A small multi-label image tagger, trained from scratch.
Model: 32-pixel images, arch swin, norm layernorm, activation gelu, num experts 32, patch size [2, 2], depths [2, 5, 2], widths [80, 160, 320].
Training: 12500 steps, batches of 512.
Data: trained on analogue clock faces, 195000 training examples, 32.8 epochs.
Rows from expert 5 of block 6, named by matrix and row number. Rows with one number belong to one neuron. Each number is 128 + 32 x the weight over its row's rms, rounded and kept within 0 to 255. All counts start at 0. Numbers have three digits each. After the name is the row's rms in percent of the matrix's.
# up: expert up (model.blocks.6.mlp.up, 32x160x160), inputs 0-159
# down: expert down (model.blocks.6.mlp.down, 32x160x160, transposed), outputs 0-159
up.73 087:224097156110110142102104183136099115129061085174147144182163138064196126178140091123146146102125069156100132102172144120105118108137162098134151101142115084155160151125081166109137173126080132113166087144083115141158098085105145169109127125139126116123109145175111108144140203132188157055137144120076140153095128126105077095136163110068111130140137124151142123111179110121146169133099161151148219143109116098091087114174133100055113077174131101138154097139114082064142094095130141
down.73 095:118088134129149135230138149109147185177084128134050120203095091114148159130110128120123103140112122137134103137148153144094116096136125102134137101130130059087143106153107071118132081148121124157118141143116083087138180074151097106139129154139111119141159102132134092112152116149167143159123105139067198130083143137103123162165146090172115153072129204135123124112135123205212117107161138198114151106146188111111079082146154064150122093156085112077049130104102139130170171130142089
up.74 089:136147165122175105133077180151129106230112120121150115131144151105141154167143117195193131119160155114175162109116106159149112074113164064181099124160150109093107180158147096128147116108103123161173070149104099131179144159153089161143116170188133129163172132128088153156102120124095040189096154155090123117173120101110147127191139082102100120107107131083101137176102098071154145156096147122071087132131123177129177127160088122154164091149165125110140131158086079123136089131147071
down.74 094:130067143095144158114106121164071051134148099170110155098112138159150179136073160134144104086176178093117154111109142116121055099101153141123119122137143141103178116115151121180124117159089113175081149138021121135175122128170129139058146076088090164100092097095156157116122090124119169091066144091168130140144099177160148133146105137112089114108162100153119136182227128113107106126150074178135121144117163110124132139109159162140117162119088166153132099152158105156133104122035145
up.75 111:087108144135107229149098112160082157172132147116110123155110087116095120095111095142144088166136085127153167161099119132153202166102087093146121133150199141130081065113114103136098130140162130089140148126122094158177157153121129140110112161129055087116093117092174088090126177064095197108174060130093101113132132111117156117147135084159116103141103065104157102176129130046159165107136084125110087144153161107065153149122089147098142131125136096052128142107190134125101164160123128
down.75 106:161068135084109172125113134103141091134158124094157157124146111143084168128132179084124168066105153103135156131191083139134180064095165095084150101142156077113098138064137095129175036098145109103103132103164153158091117145109076166150140177174103125100104123087191112077109195113113125112103133156131115073114112155114102172167155116119159148144106138138099143146173170150139103133117145158187181115133130144162130140084158162121095150129188108036127174108118158146081070141145121
up.76 081:187177153155141147156124154172130095133117157142201129061182157076133140098113156124120096107163151142147120104152126128179116146080094111114140109171065143082130140146120134161082144109156113108095145145118118131124124092133150084096175095069137082168113119131136137143181100162159093112080178234100086138102091152105168100154165124145195107120145103108143091113142117115097148194122163093096159163066165126191091174158144080179082160142122075091138100164103096131163123166101118
down.76 101:095099139180114162096165129076061173068153157143130134171091152158135104090099129115158115137205121144078106113097105136136114089186054118084092087113136082135152108165208150175133200131112063119184123159094116096163168142141107109114093065125134128160151119087114076107146097123149128140092084125105101125086106117078114170170090128123117131151128081091093133136116094111114085121113142127068111094180124125169120142084126150136107095150124171191153161095103092153142107077166075
up.77 098:178153150116080124111119107118121102164127099086116124137131071098150145096099183186126136082154106101157120119167173117132125167097158173065115141122081093099139077097076149187136150177137146174122123112109180045123103159162216146111147199106154136097122131133125140139128115182176117114157149158156103135153187105107164136074161101152101088095150082103114117083139145129167146146065104112140133165130103111132122026110155142172120107074116101100167137106149082152097093065128155
down.77 105:127145168076097124151142153125219156127089156118102110179112108120084122166155090139113157128115112157058148134153109142162129089147142151101183129055144109138099088169092116107136082152147184163142178144190134156086176074143102097155134112136168136129151112095119139056100075088168169127119159119117133131124183093144113075186117147147102129110120183148136151079149150107182112146175140137118156121167126096068175154103125096140113178072089112084128079051149127147168136141187105
up.78 101:115129176138100168115100138197151126084134114163084102106170155099112188131148149103159157128134063130098112164155113139145120094146101166141108019103174102081122109072118118080168130130105122092098141117088132109097159149113093148153101064091160195162097094129118162140208159100124172177187169159090080120163113140144128103191074113111087151126086079116070111106169116136113129154127100085138152114129132183148114167174101134068146179097167093122107141129082140144135101123125133
down.78 098:130151118149121183097199178084093148113044114180129145106133080110075121128100088124090129151136118168127112146118110121134051079118153104103133098121090205133151125130146153111163114079111112133114112109103119141150180152145161098144096151142109142098096162079163142110089143185151176094175114192154201168081145127186123087150118137111120112048175074147137114153178086168155094137149144094129091144124113103142102130160106181104124132120117114118116172104121115154060149151170042
up.79 086:125125156101105168138151142108183105121162167196116126117100125120146131147150105068105092104101137118132103141107098146149121123083099108108161147093080083106179111079180136080129107104098113143158091086123220152200098112141112123102150147143197092125169138161075114148091154076043075126129113089140162105193126118160097168128183113106149148143131175112072138107101175126135169148120128098132103207130093103136112099164096114160130138216108187113141127160146129069164119132128171
down.79 085:153114126143105106165122156137164151085138112093086171148147101098187075121136120075089142158146135121137121157132112075122143162143101139095158127113070151157150156127034166076126140093148087133150089126147117097102114081126181150142152100136141120140171142114197112163127166101085130162142162102065092098193131129134154090128098101104179092142124179114146047115096116115141154092201138124146126156105098136092126150100081236087124066149167137123206145106103147123176081107142128
up.80 099:113163084143111136119130102145110118113094124135197114148101070080148098105143132108089128144164134092151156056042085146080095129202130125177140172142135069139182080151179144169129164104115103177179085146172079197125096133120159179111177160171155115113168108112160131132169126117104126134138137133074159124118114153116130131080128121129160152152161123102142069110146111136164135144148142131149065117081167147105128100098091215113118164137155148182142076054130066150114125144102097
down.80 087:093096107084206144108095112102145130096172087091093184142091141187117128112124099158115084171092116091164105112092120121151066153171157125127155097140113133172164109150173124141136134185168085142104208146026118125179107096130213130064134142117141152131142091109157094161110112086090078153100105135179156126090137116109163192141145114167132151163120167127135182108160131123120105085134103172135116129130085192143148099137114098185136162129139175149172134133133126088126118055112108
up.81 087:145083147110103169188079157160095151112113114204144193133172127120152140152093080143103156125118130113125059137129041124141127117162075123086148132118084135104153111080120063155177122130166137077125141125147161103149104104127143136147155166106176073078161122089141104162133034168053097117166112116104116095118133163189140119161146137164160108149121172163133104132069148175113141123141169079175121082111166147112044164147129114129154099113158140164091179115126147084132123173113121
down.81 088:138131073145202096108152147132190125122144118183130161148169093107132153076130161124156106169139166176202185116146153135103139131178175087119135130197113116062116159118104171160143134132131073144118141068117097087120146127103111116140126102136143172133105147163170118177140071121126113128137137152095084096113146130096083145149103075143150137170114157130136090100136206130162078128151149070129106182136086095053096094143135202142117144095109109103098142179164124192165097143187180